A small contrastive image-text model, trained from scratch: encoder arch vit.
Rows from block 7 of the image encoder of a small contrastive image-text model, named by matrix and row number. Rows with one number within an expert belong to one neuron, the router's apart. Each number is 128 + 24 x the weight over its row's rms, rounded and kept within 0 to 255. All counts start at 0.
After each expert's rows are labels from the 100 images, of 14848, where the router gives the expert most weight on average: "top examples" is what is common among them. Only what is clearly more common there than usual is listed. The data: numbers of one to four digits printed on busy colour backdrops. In brackets: how many of the 100.
# router: router (encoder.blocks.7.mlp.router.weight, 8x128, trained with AdamW), inputs 64-95
# up: expert up (encoder.blocks.7.mlp.up, 8x64x128), inputs 64-95
# down: expert down (encoder.blocks.7.mlp.down, 8x128x64, transposed), outputs 64-95

# expert 1
router.1 [100 128 156 128 109 149 132 115 113 121 125 151 101 153 100 141 112 158 143 168 146 137 161  94 120 165 155 131 142 115 153 168]
up.0 [ 76 119 136 111 129 160 129  93 144 128 138 124 148 159 115 142 124 113 129 152 139  73 177 168 157 115  94 100 112 134 151 105]
down.0 [140 118 128 156 123 122 144 134 146 109 108 119 114  90 135 103 104 154  84 156 112 125 141 110 104 165 141  98 109 106 103 146]
up.1 [112 108 154 153 114 147 120  92 136 139 121  87 113  95 133 105 139 119 107  96  83 148 119  84 139 163 167 106 148 131 126 107]
down.1 [127 122 184 124 109 133 119 149  95 120 100 177 162 129 122 132  78 141 122 158 103  87 146  97 132 105  93 162 108 143 123 145]
up.2 [125 163  96 148 158  95 101  97 121 121 101 107  87 113 136 163 101 111 101 147 126 154 129 148 125 169 131 168 150 106 144 165]
down.2 [ 87 143  86 149 131 115 143 136 120 122 141 138 177 114 134 117 115 113 107 160  92 107 150 186 139 135 164 145  73 149 143 139]
up.3 [ 98 139 152 127 120 122 108 125 141 106 125 112  92 132 145 173 162 106 118 142 150 107 137 125 187 147 123 133 138 114 144 139]
down.3 [115 109 143 111 116 154 113 132  99 134 113 128  96 147 136 137  70 176 112 119 153 146 114 160  95  61 139 161 142 152 125 111]
up.4 [124 159 199 100 117 127 135 182 131 126 132 130 138 141 111 125 138 152 133  92 140 149  97 144 125  87 152 152 117 157 133 115]
down.4 [117 165 128 142 145 108 115 149 151 110 130  97 110 160  77 113 119 104 143 124 156 100 123 130 133 173 126 103  95 115 154 135]
up.5 [134  99 113 107 129 101 122 106 145 124 156 193 145 130 148 164 105 115 109 117 131 122 104 161 111 123 135 162 156 161 112 103]
down.5 [122 115 172 158 115  98 110 123 119 148 112  81 102 128 107 122  90 142 108 176  95 119 136 143 138 150 132  82 144 114  69 128]
up.6 [ 98 112 112 138 118 138 129 131 132 135  97 122 124 126 130 138 148 132 107 121 115 148 171 160 136 155 166 179 145 128 120  97]
down.6 [122 122 131 151 109 132 150 129  95 133 156 113 138 105 109  89 150 106 100 195 129 126 113 136  97 123 117 120 156 133  84 107]
up.7 [173  92 161 127 124  99 142 132 114 151 144 105 117  62 126  99 136 124 156 105 112  99  76 103  86  96 113 154 148 184 164 149]
down.7 [116 116 104 159 104 144 112 145 127 108 121 106 132 121 159 164  72  96 167 105 117  85 149 156 126 129 150 126 147 103  81  94]
up.8 [ 78 144 136 139 113  90 153 121 130 106 107 148 125 139 115 127 110 136  94  99 143 171 142 124 100 149 151 118 159 144 130 124]
down.8 [157 131 157 113 103 134 138 150 151 112 144 119 139 131  94 122 119 130 124 141 121 116 161  98 126 149  88 191 135 123 125 161]
up.9 [138 196 124  96 143 143 133 113 115 126 131 136  91 109 134 106 137 158  57 110 114 131 140 127 166 118 145 116 122 117 168 143]
down.9 [125 135 119 137 134 106 108 115 127 147 105 123 136 125  74  93 108 116 117  85 119 159 129 120 142 118 110 140 127 142  96 129]
up.10 [ 71 148  95 129 114 108 139 105 158  72 131  87 136 150 141 103 113 113 132 124  96 106 107 117 152 151 133 145 125 101 111 122]
down.10 [129 134 152 103 133 169 136 141 120 116 121 119 154 110 133 135 131 137 144 125 184 126 153  91 114 113  82  98 134 124 124 134]
top examples: length: one (69); first digit: 6 (36); last digit: 6 (35); first digit: 0 (26)

# expert 3
router.3 [123 125 101 141 117  82 109  98 124 133  86  99 153 116 102 149 125 125 112 122 171 132 115  96 115 124 115 113 157 170 162  98]
up.0 [ 77  66 104 105 111 138 121 119 146  92 129 130 148 119  96 121 117 123  98 135 112 142 126 144 123 130 128 157 142 132 144 114]
down.0 [172 108 119  76 147 157 118 159 136 145 134 143 139 175 127 117 140 139 127 145 134 127 128  85 111 149 156 102 107 167 114 132]
up.1 [143 146 137 129 127 135 123 112 116 163 185  92 117 133 101  89 133 153 147 106  78 100 145 104 123 173 126 115 121 121 167 147]
down.1 [172 116 109 141 165 114 105 161 119  77 116 127 107 114 134 164 106 116  93 134 119 135  98 128 114 108 137 114  92  93  96 169]
up.2 [146 147 153 128 134 137 146 161 139 115 136 104 133 146  89 115  95 132 121 130 159 140 114 142  71  94 151 117 132 150  93  94]
down.2 [ 56 138 150 156 135 106 121 142 113 170  94 159 110  94 118 131  80  98 100 116 114 112 120 113 144 160 139 161 153  95 153 127]
up.3 [114 100 119 142 120 117 123 164 132 100 134 218 149 167 176 110 139 144  86 107 128 154 136 139 125 160 123 112 140 120  96 133]
down.3 [129 154 124 162 128 138 179 123 126 137 127 133 124 112 113  94 119 116 113 181 153 134 166 136 150 119 111 113 111 152 130 155]
up.4 [145 101 134 100 134 136 148 121 143 133 134 146 131 122 135 171 134  94 152 109 159 138 113  98 170  91 115 149 130 192 146  98]
down.4 [126  92 164 130 119 173 107 171 128 171 133 123 128 117 105 134 124 162 166  97 116 102  86 183 119 176 114 110  79 126  95 115]
up.5 [119 133 137 134 143 122 119 132 131 164 144 101 111 178 116 128  88 142 100 132 108 120  95 119 115 159 138 127 125 148  93 136]
down.5 [ 87  93 130  94 127 122  99 125 144 160 112 171 130 109 158 108 125 144 135 164 109 106 133 171 144 129 112 116 117 151 155 145]
up.6 [152 157 123 141 146 112 131 119 111 106  96  99 122 132 115 142 105 126 110 145 120 150 107 117 122 136 138 146 165 131 150 131]
down.6 [132 101 101 107 118 138 132 139 114 107  82 124 107 107 117 114 154 109 131 151 170 123 120 109 152 161  86 112 165 123 147 112]
up.7 [166 146 153  81 117 113 135 169 119 139 162 101 112 171 148 127 146 112 106 128  98 145 108 116 109 134 119 161 132 145 127 141]
down.7 [119 102 189 158 100 115 155 165 138 132 156 182 113 144 185  85 108 155 116 122 134 116 158 123 112 140 110 121 132 134 114 138]
up.8 [136 124 119 125 102 133 117 158 129 141 110 134 139 134 121 126 103 172 180 144 171 147 142 162 142 106 102 128 104 139 161 141]
down.8 [149 157 145 137 147 137 130 139 134 110 170 135 100 149 115 123 155 151  84 139 101 152 120 144 134 114 127 104 138 107 153 134]
up.9 [134 142 124 135 123  83 134 154 156 153 133 114 133 112 113 144 164 122 154 164 188 135 146 122 126 145 172 141 122 142 144 119]
down.9 [148 115 134 149 122 134 120 113 121 179 157 125 132 125 113 147 128 129 137 110 104 105 132 106 170  95 136 139 148 103  90 178]
up.10 [134 122 129 139 140 102  99 160 130 139 165 150 176 104  84 104 164 149 140 115  90  62 122 128 140 141 143  98 135 164 112 126]
down.10 [ 82 120  80 113 141  99 130 130 143 118 107 143 141 150 113 122  90 154 137 150 132 144 111 139 130 140 169 122 128  53 126 130]
top examples: length: one (100); the digit 0 (70); first digit: 0 (70); last digit: 0 (70)

# expert 5
router.5 [130 163 155 136  86  92 152  99 152 139 168  96 161 105 131 127 109 112  72 130 111 144  92 153 109 143 175 171 109 144 171 129]
up.0 [116 147 118 133 101 133 138  95 116  85 138 157 130 101 179  88 146 119 134 147 135 124 128 124 158 155 164 154 149 126 161 125]
down.0 [ 92 141 104 138 134 143 165 124 114 155 120 126 128 118  87 117 118 126  94 130 103  64 159 151 127 161 117 134  95 109 117 111]
up.1 [177 157 127 124 131 112 126 112 113 146 143 154 139  98 165 157 141 121 100 134 120 113 168  91 146 170 115 125  89 154 164 112]
down.1 [ 77 137 125 115  94 141 122 110 125 112  91  87 137 138 117 121 111 156 126 171 145  97 110 144 139  83 144 148 143 102 148 137]
up.2 [133 104 115 109 128 129  75 150 132 134 143 116 108 163  98 137 105 162 121 134 102 135 133 112 120 114 108 145 183 148 134 141]
down.2 [116 152 129 142 129 168  96 148 103 135 136 151 126 106 167 136 135 147 209 161 152 103 136 157 133 118 151 120 103 166 121 154]
up.3 [140 115 177 104 113 166 139 154 131 108 135 108 117 134 106 149  98 120 111 106 130 154 142 103 136 159 115 154 112 139  99 119]
down.3 [147 112 120 102 135 127 111 128 120  93 145 143 134 163 133 112 169 125 149  91 107 101 100 109  85  74 107 122 126 122 110 150]
up.4 [152 107  95 132 117 144 122 144 108 113 160 116 162  84 144 143 149 140 129 111 130 138 105 126 127 140 152 136 127 133 109 101]
down.4 [133 131  83 110 107 116 154 150 126 124 126 171 124 121 139 132 111 138 153 124 139 106 111 122 118 149 110 128 107 104 108 129]
up.5 [104 134 103 125 121 116 118 118 110  88 127 158 109  84 115 116 146  95 151 100 150  85 147 119 124 179 132 138 153 107 131 131]
down.5 [130 138 138 124 127 131 150 129 158 122 116 135 124 142 148 136 101 152 133 177  96 102  98 146 122 128 143 115 149 110 157 184]
up.6 [134 113 107 111 113 148 120 124 102 159 140 119 135 104 170 105 150 160 138 148  69 103 166 108 111 115 167 114  90 186 135 165]
down.6 [162 137 132 167 103 152 114 121 129 159 117 115 138 148 103 105 128 188 131 123 128 168 147 129 147 143 124 111 124 149 136 144]
up.7 [ 92 149 114 107 135 182 111 144 135 138 140 113 126 164 129 113 134  38 156 161 127 159 147 139 115 115 115 106 117 141 142 150]
down.7 [ 95 137 108 146  81  85 168 166 111 143 137 119  97 100 130 135 105 132  98 123 132 172 125 145 117 148 114 110 158 105  90 147]
up.8 [104 119 133 146  99 137 148 116 123 143 179 109  99 148 127 108 158 150 113 113 121 156  91 161 127 118 151 110 182 101 119 151]
down.8 [133 165 137  98 187 111 140 162 160 123 112 150 129 113 125 109 147 110 185 154  90 131 134 100 151 128 103 157  97 118 132 125]
up.9 [110 132 138 179 122 131 178  99 147 123 156 151 120 102  86  97  83 128 128 118 156 102 146 140 175  96 121 134 160 111 175 126]
down.9 [154  89 145 127 133  78 104 137  95 154  85  69 113 176 120 168  93 126 156 128 117 129 127 175 146 111 144 148 117  96 137  91]
up.10 [111 138 140  88 133 131 107 137 114 106 141 114 121 101 158 103  99 139 153 149 127 149 102  66 118 166 127 135 165 105 157  98]
down.10 [109 124 138 129 126 144 125 133 153 147  86 118  79 110 138 103  62 148 142 169 160 117 156 168 104 113 139 128 120 109 109 137]
top examples: length: one (100); the digit 5 (64); first digit: 5 (64); last digit: 5 (64)

# expert 7
router.7 [119 162 131 137 159 124 132 124 137 173 107 149 128 150 134 107 155 128 110 106  85 129 117 115 149 116 151 125 117 165 114 144]
up.0 [122 132 132  81 120  78 138 116 117 112 122 118 156  94 158  94 165 137 128  85 137 154 113  99 123 109 134 162 156  99 161 137]
down.0 [107 156 146 119 134 138 118  99 137  97 144 156 159 154  61 122  85 179 155 181 117 104  89 132 137 124 134  98 114 161 136  87]
up.1 [160 112 141 142 101 118 125 137 144 114 113 146 117  80 150 162 120 146 118 138 121 134 109 117 110 156 159 131 132 171 182 132]
down.1 [109  94 149 120 137 137 103 130 134 115 156 149 145 138 119 114 133  91 128  86  96 138 104 158 107 115 104 109 136 137  99 117]
up.2 [105 168 100 143 117 169 149 120 114 126 138 144  91 125 160 101 137 137 129 144 111 139 103 127 111 109 115  81 123 116 111 120]
down.2 [116 110 111 147 160 155 157 142 146 194 122 167  83 122  97 100 110 149 136 124 126 131 139 152 141 129 134 145 139 158 183 121]
up.3 [ 96 124 178 132  59 158 151 119  75 138 145 143 135 156 137 124 119 119 107 168 106 109 161 127 115 132 126 120 132 125 131 137]
down.3 [156 127  94 145 173  99  93 142 177 102  91  96 113 129 149 183 134 113 171 100 172 108 105 153 104 106 124 114 116 137 150 138]
up.4 [103 151 163  99 153 105 126 105 154 103 149 111 144 129 137 126 143 132 137 134 113 134 131 104 138 111 156 143 112 155 159 119]
down.4 [ 75 104 126 121  91 123 155 156 149 144 125 150  90  96 110 146 131 150 128 124 153 136 126 101  91 137 114 160 138 165 155  91]
up.5 [113 139 161 144  95 136  85 108 129 132 149 100 138 122 110 110 124 103 156 178 103 112 122 115 128 116 125 133 150 149 107 144]
down.5 [106  69 148 120 130 146  90 160 107 136 143 110 137 112 144 115 131 167 150 136 120 130 111  71 128 134 152  98  96 147 163 131]
up.6 [150 112 106 125 108 154 132 123 153 145 109 111 145 105 137 124 144 151 139 141 167 129 134  93  88 130 100 107 162 135 122 124]
down.6 [115 166 141 131  83 161  81  99 156  83 152 145  57 121 106 116 122 104 132 150 179 127 171 128 170 141 157 131 120 101 132 108]
up.7 [111 127  83 132 117 128 153 162 128 118 116 142 122 164 111 164 115 141 117 115 139 132 161 163 131 196 127 109 106 167 144  94]
down.7 [151 131 119  96 154 115  89 132 123 108 107 179 165 142  99 107 172 130 142 158 109 101 106 126 154  65 106 116 110 122 111 153]
up.8 [113 139 122 127 119 148 128 133 118 120 126 156 108 105 156 143 105 138 110 139 126 106 118 115 111 136 139 114 119 139 153 133]
down.8 [157 190 135 119 186 129 152  87  69 127 141 134 185 121  79 145 157 135 122 122 134 112 130  93 101 125 122 156 157 135 122  90]
up.9 [ 85 137 138 142  96 136 109 136 154 136  89 149 113 138 155 116 101 159 131 152 132  71 141 122 121 141 115 134 154  83 112 124]
down.9 [168 150 124  96 146 130 142 119 107 133 107 120 135 123 122 174  87 103 130  96 147 188 114 128  91 136 143 138 148  96  90  95]
up.10 [108 152 125 113 106 106 134 150 111 117 110 125 107 120 117 131 104  83 112  92 157 133 201 163  94 122 131 147 111  90 162 118]
down.10 [150 136 110 108 146 186  88 107 107 156  86 134 169 105 138 135  94 140 125 102 152 154 147  80  92 118 141 120  89  95 152 143]
top examples: length: three (56); the digit 6 (52); last digit: 6 (40); last digit: 5 (32)

# expert 4
router.4 [142 141  77 108 154  70 129 160 139 158 124 127  75 117 107  89 133 104 162 138  91 168 110 137 117 167 151 146 104 101 121 139]
up.0 [ 86 129 163 133 105 117 136 124 151 118 156  87  59 158 104 101 160 163 124 125 102 121 161 110  87 101 139 143 124  92 175 131]
down.0 [136 130 154 108 171 139 109 107 136 143 136 128 137 125  92 128 110 126 162 109 151 114 136 104 139 149 105  91 118 106 145 117]
up.1 [134 115 156 142  73 106  95 166 103 152 135 172 109 118  99 133 137 112 116 142 148 125  95 128  82 151 126 144 182 173 113 116]
down.1 [123 122 103 168 121 111 120 148 133 155 113 120 113 103 163 111  93 129  87 142 143 118 118 106  99 167 126 123 104 124 111 154]
up.2 [121 155 182  89 143 118 102  93  98 115 168 102 138 127 111 126 133 148 105 132 124 110 155 115 125 107 135 135 118 113 160 152]
down.2 [170 160 125 106 151 160 102 142 150 103 122 142 101 147 134  89 144 124 158 137 125 125 134  81 177 108  94  75 157  85 136 137]
up.3 [125 132 158 154 101 130  84 111 120 119 105 142 113  94 151 111 181 148 121 101 119 129 146 140 139 112 115 131 167 146 115 136]
down.3 [129 112 133 131 169 123 163  90 189 147 157 136 170 115 117 129 144 167 124 137 153 117 134 138 131 147 133 143 149 177 149 104]
up.4 [127 132 115 128 129 120 117 154 139  63 119 123 144 118  93 117 107 119 137 128 101 126 113 115 110 120 108 123 122 117  92 100]
down.4 [168 187 130 133  90 171 142 142 129  74 104 132 103 144 117 111  95 120 143 114 138 134 114  81 163 121 130 113 129  67 101 140]
up.5 [152 126 135 146 131 111 143 123 100 112 132 123 128 138 139 117 187  88 119  58 115 160 151 150 152 129 157 120 135 138 112 118]
down.5 [ 70 155 124 112 142 114 112 110 113 116 160 150 133 138  99 129 117 123 130 106 114 149 133 105 148 174 127 105  90 130  69 137]
up.6 [105 139  94 131 140 110 118 132 119  66 149 144 145  98 146 150 134  99 123 120 112  94 132 125 107 112 126 151 134 104 154  93]
down.6 [123 134 131  95 124 153 106 160 107 152  72 111 108 134 114 148 116  87  90 139 128 151 126 145 125 112 138 127 180 125 147 144]
up.7 [121 105 138 125 163 127 100 138 117 110 134 121 104 155 144 164 196 163 115 110 119 116 105  91  85 116 131 127 145 129  95 131]
down.7 [161 132 126 138 106 112 116 120 109 142 149 132 179 125 140 143 124 146 157 164  96 146 163 103 130 131 160 122 154 117  89 112]
up.8 [105 141 120 162 123 120 116 149 130 138 147 134 128 114 128 129 152 116 141 123 140 126 146 127 146  96 130 155 133 149 177 133]
down.8 [105 131 130 148 105 125 154  81 113 124 135 108 144 141 125 111 138 152 154 140 138 100 141 135 136 124  98 138 127  87  94 153]
up.9 [120 145  74 181 147 107 130 112 104 143 151 156  95 127 117 131 124 134 134 129  81  63 120 147  94 142 124 103 140 166 133 140]
down.9 [147 140 137 134 152 111 170 100  87 151 150 113 126 138 130 105 144 164 110 111 169  95  89 120 139 118 113 103 130 133 151 143]
up.10 [145 114 166 158 122 125 123 161 104  79 121  99 133  87 143 135  96 104 132 109 176 101 151 125 143 131 151  81 132 151 117 132]
down.10 [113 120 139 132  93  83  73  93  81 152 146 140 130 109 133 124  88  89 128 161 115  92 136 122 138 135 107 122  68 111 148  86]
top examples: length: one (94); the digit 5 (63); last digit: 5 (63); first digit: 5 (61)

# expert 6
router.6 [148 132 107 137 153 108 163 148 122 116 140 133 161  79 148 150 107 115 109 109 120  96 161 148 121 146 153 116  85 157 147 150]
up.0 [103 101 157 147 132 138 139 123 127 116 103 102 152 113 126 118 158 176 135 120  87 122 109 100 128 143 117  75 131 171 140 105]
down.0 [124 158 155 109 149 102 148 141 129 174 148 129 120 113 133 150 113 134  45 118 158 132 113 138 130 163 114 152 147 132 144 107]
up.1 [115 129 104 129 136 136 115 164 104 167 111 126 157 117 158 129 125 160 118  98 102 134 148 127  86 141 141 115 155 122 175 101]
down.1 [158 117 112 135 142 126 122 128 150 149 138 121 124 112 113 145 160 134 127 111 125 154 125 135 153 113 123 131  98 144 106 164]
up.2 [126 114 140 115 159 124 151 123 128 114 106 111 108 131 162 185 121  86 131 111 114 116 103 138 144 141 115 115 142 149 184 152]
down.2 [108 143 104 140 112 108 114 164 169 152 137 108 129 105 135 134  94 125 112 131  99 115 115 177 163 128  73 128 166 162 134 179]
up.3 [175 107 134 158 117 121 126 109  72  89 132 166 130  82 124 157 128 106 155 116  89 143 175 124 145 104 159 147 135 105 172 136]
down.3 [102 126 100  97  84  87 128 152 161 135 130 152 148 123 140  95 149 117 100 106 158 123 145 171 154 142 112 143 146 139 119 137]
up.4 [156 130 146 139 105 125  94  99 120 168 156 114 121  97  98 104 121 147  94 131 115 128 152 157  95 174 149 157 134 134 111 126]
down.4 [ 94 121 101  99 134  94 163 120 169 117 120 141 164 202 106  93 143 110 134  86 162 106 133 160 128 111  83  87 134 118 136 157]
up.5 [ 99 112 127 144 166 156  94 129  91 116 115  98 109 110 110 146 136 127 138 154 122  94 124 139  99 114  89 166 154 140 150 114]
down.5 [124 148 124 148  94 157 130 135 105 121 100 147 143 159 120 140 105 129 163 155  94 144 151 160 120 126 115 160 160 148 123 128]
up.6 [141 120 121 117 122 117 137 112 101  93 124 157 147 111 153 166 104 112 137 150 114 153 111 107 135  70 115 145 157 114 129 141]
down.6 [180  93  97 126 114 105 177 110 147 132 109 164  99 144 136 135 139 107 117 123 110 147 125 147 153 155 114 183 164 124 139 124]
up.7 [104 138 100 147 132  93 159 126 102  67 129  74 131 136 126 129 114 113 122 156 101 111 174 152 148 136 121 140 143 126 110 121]
down.7 [131  82 113 146  82 133 123 105 151 147 151 139  90 140 132 148 123 100 138 109 142 161 111 107 124 127  96 154 116  91  96 137]
up.8 [121 143 156 152 143 142  87 106 182 158 171  94 110 128 130 135 118 138 123 118  99  96 112 105 144 144 192 112 158  98 131 123]
down.8 [126 118 117  95 167  87 148 148 129  91 141  97 138  99 148 122  91 146 132 100 175 100 119 129 117 130 147 121 111 121 141 114]
up.9 [121 145 113 172 132  95 145 147 155 133 118 168  70 169 136 150 125 138 155  83 107 113 125 138 130  91 109 113 131 107 135 135]
down.9 [127 134 119 138 152 158 123 119 123 114 129 140 161  75 102 112  91  92 148 161 169 127 148 132  97 135 106 179 102  99 132  86]
up.10 [135 208 166 123 153  70 111 137 163  84 145 143 133  92 120 113  86 141 110 147 115  86 134 154 130 111 129 159 144 157 101 137]
down.10 [113 108 103 159 138 174 157 149 104 164 126 114 154 133  97  93 140 109 106 123 161 155 104 142 110 131 117 158 115  83 172  96]
top examples: length: one (92); on a plate (75); grey ink (43)

# expert 2
router.2 [106  92 148 116 128 119  66 147 127 125 140 108 140 102 165 152 132  90 127 133 121  98 122 115 143 114 143 146 167 140 111 158]
up.0 [146 113 140 128 121 139 104 152 123 102 171  80 132 119 117 122 149  65 123 112 129 154 109 131 143 131 123 123 145 112  93 107]
down.0 [150 102 161 147 133 125 123 127 148 116 109 152 131  94 100 148 115 131 147  83 102 115 141 122  95 135 121 161 107 139  57  86]
up.1 [167 133 109 106 149 133 148 117 116 135 113 134 129 125 137 128 117 136  89  85 139 132 164 108 153 127  94 121  90  80 126 127]
down.1 [131 126 140 164 145  91 135 169 147  95 121 134  95 185 132 113 167 110 116 138 124  74 111 132  86 130 122  92  79  90 135 101]
up.2 [106 114 134  96 130 134  86 124 127 139 149  87 114 167 108 124 151 117 110  85 126 157 151 145 131 107 107 144 144 132 175 134]
down.2 [142  89 122 158 127 107 138 147 134 114 121 129  82 127 102 165  96 101 128 133 146 120 121 157 111 144 125 157 134 121 113 115]
up.3 [ 98 109 139  99 145 114 120 132 183 101 105 138 124 125 125 153 149 102 115 132 127  88 131 104 107 168 131 131 140 143 134 121]
down.3 [114 111 166 142 151 157 151 114 117 109 162 147 144 107 131 117 110 128 133 144 120 124 146 158 108 147 166 119 138 130 122 158]
up.4 [ 71 128 179 134 123 124  93 130 129 128 128 144 112 129 157 124  91 104 145 123 102 104  81 119 117 146 130 141 145  95 121 103]
down.4 [ 82 171 127 134  99 163 101 108 141 106 104  95  92 119 107 129  88 123  95 139 117 179 143 123 176 144 174 133 129 141 140 145]
up.5 [143 167 104 161 162  90 169 123 140 152 152 130 146 145  94 127 157 122 116 109 162 119 141 145 116 107 146 164 104 157 138 117]
down.5 [161 133 115  97 113 127 139 155 151 124 153 117 122 166 117 111 125 167 136 101 166 124 128 122 164 141  86 113 117 148 125 107]
up.6 [123  92 140 118 135 185 102 117 118 119 118 119  97 133 148 102 121 161 135 135 126  84 154 152 147 125 127 140 122 113 152 173]
down.6 [116 153 133 132 151 146 121 116  88 139 182 144 141 122 126  91 111 102 130 119  95 119 122 156  84  94 119 136 125 117 145 102]
up.7 [ 81 128 149 118 122 151 111 118 138 113 132  97 142 131 121 153 159 109 112 135  94 143  99 100 120  99 139 132 102 119 121 105]
down.7 [119  88 144 161 141 116 123 113  96 132 136  86 128 115 161 132 135 137 104 130  73 119 164 147 116 108 142  94 133 118  88 152]
up.8 [100 136 143  80 155 163 162 120 176 165 115 143 128 130 148 117 138 163 108  93 106 156  92 130 162 132 115 154 126  95 171 130]
down.8 [156 121 137 126 153 131  87  71 122  99 130 115  88 102 114 157 106 113 110 131 136 124 161 117 100  96 121 151 102 136  91 128]
up.9 [123  68 111 118 164  94 134 163 173 142 118 152 118 102 137 150 118 114 109 126 130 190 104 104 101 133  95 127 125 147 134 111]
down.9 [154 140 114 104 126 149 143 115 118 118 142 123 130 129 128 156 159 117 129 160 156 120 129 107 148 105 116 126 141 125 109 104]
up.10 [109 126 126  94 153 147 168 130 115 124 124 102 126 132 124 131 143 103 157 158 136 119 129 165 127 126 127 111 151 141 154 125]
down.10 [167 136 108 139 124 162  89  90 119 140 139 132 130 102 141 107 127 171 150 134 147 127 161 126 158  92 109 105 158 142 133 170]
top examples: the digit 1 (97); last digit: 1 (97); first digit: 1 (97); length: one (97)

# expert 0
router.0 [122 115 120 131 131 151 109  97 101 155 123 118 123 116 131 106 101 164 112 141 120 135  96 146 171  99  73  98 160  84  88 122]
up.0 [122 112 144 170 105 135 125 107 118 131 133 121 167 131 196 165 161 162 124  95 106 100 127 151 106 138 163  96 130 102  93 142]
down.0 [132 123 138 105 103 135 143 124 169 142 146 148  79  99  53  94 122 105 102 121 172 136 136 133 145 111 127 175 131 145 149  76]
up.1 [104 161 120 152 133 109 169 157 158 122 132 145 130 129 126 125  91 103 139 137 135 186 112 148 104 149 139 115 126 150 115 156]
down.1 [ 78 112  85 113 136 116 121 182 168 128 160 129  93 165 116 133  82 137 134 100 157 133 161 161 174 165 148 132 106 117  81 153]
up.2 [ 91 143 116 112 148 117  98 141 146 138 155 144  98 139 156 170 132 162  71 104  93 174 121 147 117 170 147 134 130 118 150 164]
down.2 [156 121 106 163 124 102 152  64 131 106 128 111 153 130 105 136 148 116 169 104 140 133 149 105 145 112 135  96 159 123 105  85]
up.3 [141 121 117 115  98 188 133 114 130 144 145 117 105 150 166 152 165 118 112 117 134 141 112 155  96 169 119 118 124 150 143 144]
down.3 [101 118 127 152 130 116 107 150 118 148  89 133 125 102 121 126 102 134  92 119 137 147 111  99 105 152 159 137 153 119 132 150]
up.4 [150 147 102 134 152  79 166 127 139 138 147 139  86 101 125 137 115 143 113 152 141 165  83 119  89 127  86 148 134 142 118 177]
down.4 [104 131 132 117 142 151 144 150 167 135 134 154 132  69  92  96  90 131 129 137 146 150 123 152 157 134 133 137 120 140 175 120]
up.5 [128  72 153 156 101 112  94 137 138 147 136 118 136 113 128 124 123 142  96 159 104 107 160 124 117 127 174 119 147 171 105 157]
down.5 [133 125 164 106 141 118 114 115 156 140 150 128 102 139 159 126 127 122 130 149  73 130 168  79 129 111 100  80  97 136 103 118]
up.6 [ 81 131  97 126 149 130 142 137 138 156 115 115 119 134 129 138 125 139  70 160 124  97 188 122 141 187 144 122  79 132 103 153]
down.6 [166 139 130 112 113 124 162 138 119 127 163 139 142 153 121 128 171 144 145 105 117 136  86 132 132 163 127 109 129 108 113  75]
up.7 [125 124 141 147 118 115 135 132 135  80 152 122 120 174 180 162 139 108 170 149 134 140 143 169 160 116 102 101 151 132 141 114]
down.7 [157 162 120 114 143 165 147 154  97 116 140 125 115 154  95 131 120 168 140 143 107 131 111 119 107 113 142 132 117  90 125  88]
up.8 [135 122 120 121 105 113 186 149 146 134 123 150 130 136 121 137 108 115 137 143 132 129 108 143 123 151 101 105 132 109 113 134]
down.8 [138 139 126 118 109 131 118 130 132 129 104 130 154  97 132 123 129 167 138 116 142 165 118  97 102 108 186 170  97 158 136 139]
up.9 [169 102 123 151 123 128 113 150 100 163  84 118 115 128 174 131 109 133 135 125 121 157 141 123 110  92 134 126 125 149 115 126]
down.9 [ 29 104 111  95 139 121 123 100 149 118 173 153 139 144 113  97 140  96 135 108 124 106 106 112 121 151 144 132 163 104 128 112]
up.10 [103 127 157 128 119 134 117 124 169 110  78  98 123 106 152 129 145 129 132 137 134 138 137  84 135 105 129 154 129 139 158 146]
down.10 [175 110 136  94 125 133 116 134  85 156 102 159 124  96 139 146 150  78 150 163 104 122 111  75 147  75 108 136 133 122 136  93]
top examples: length: four (95); the digit 8 (49)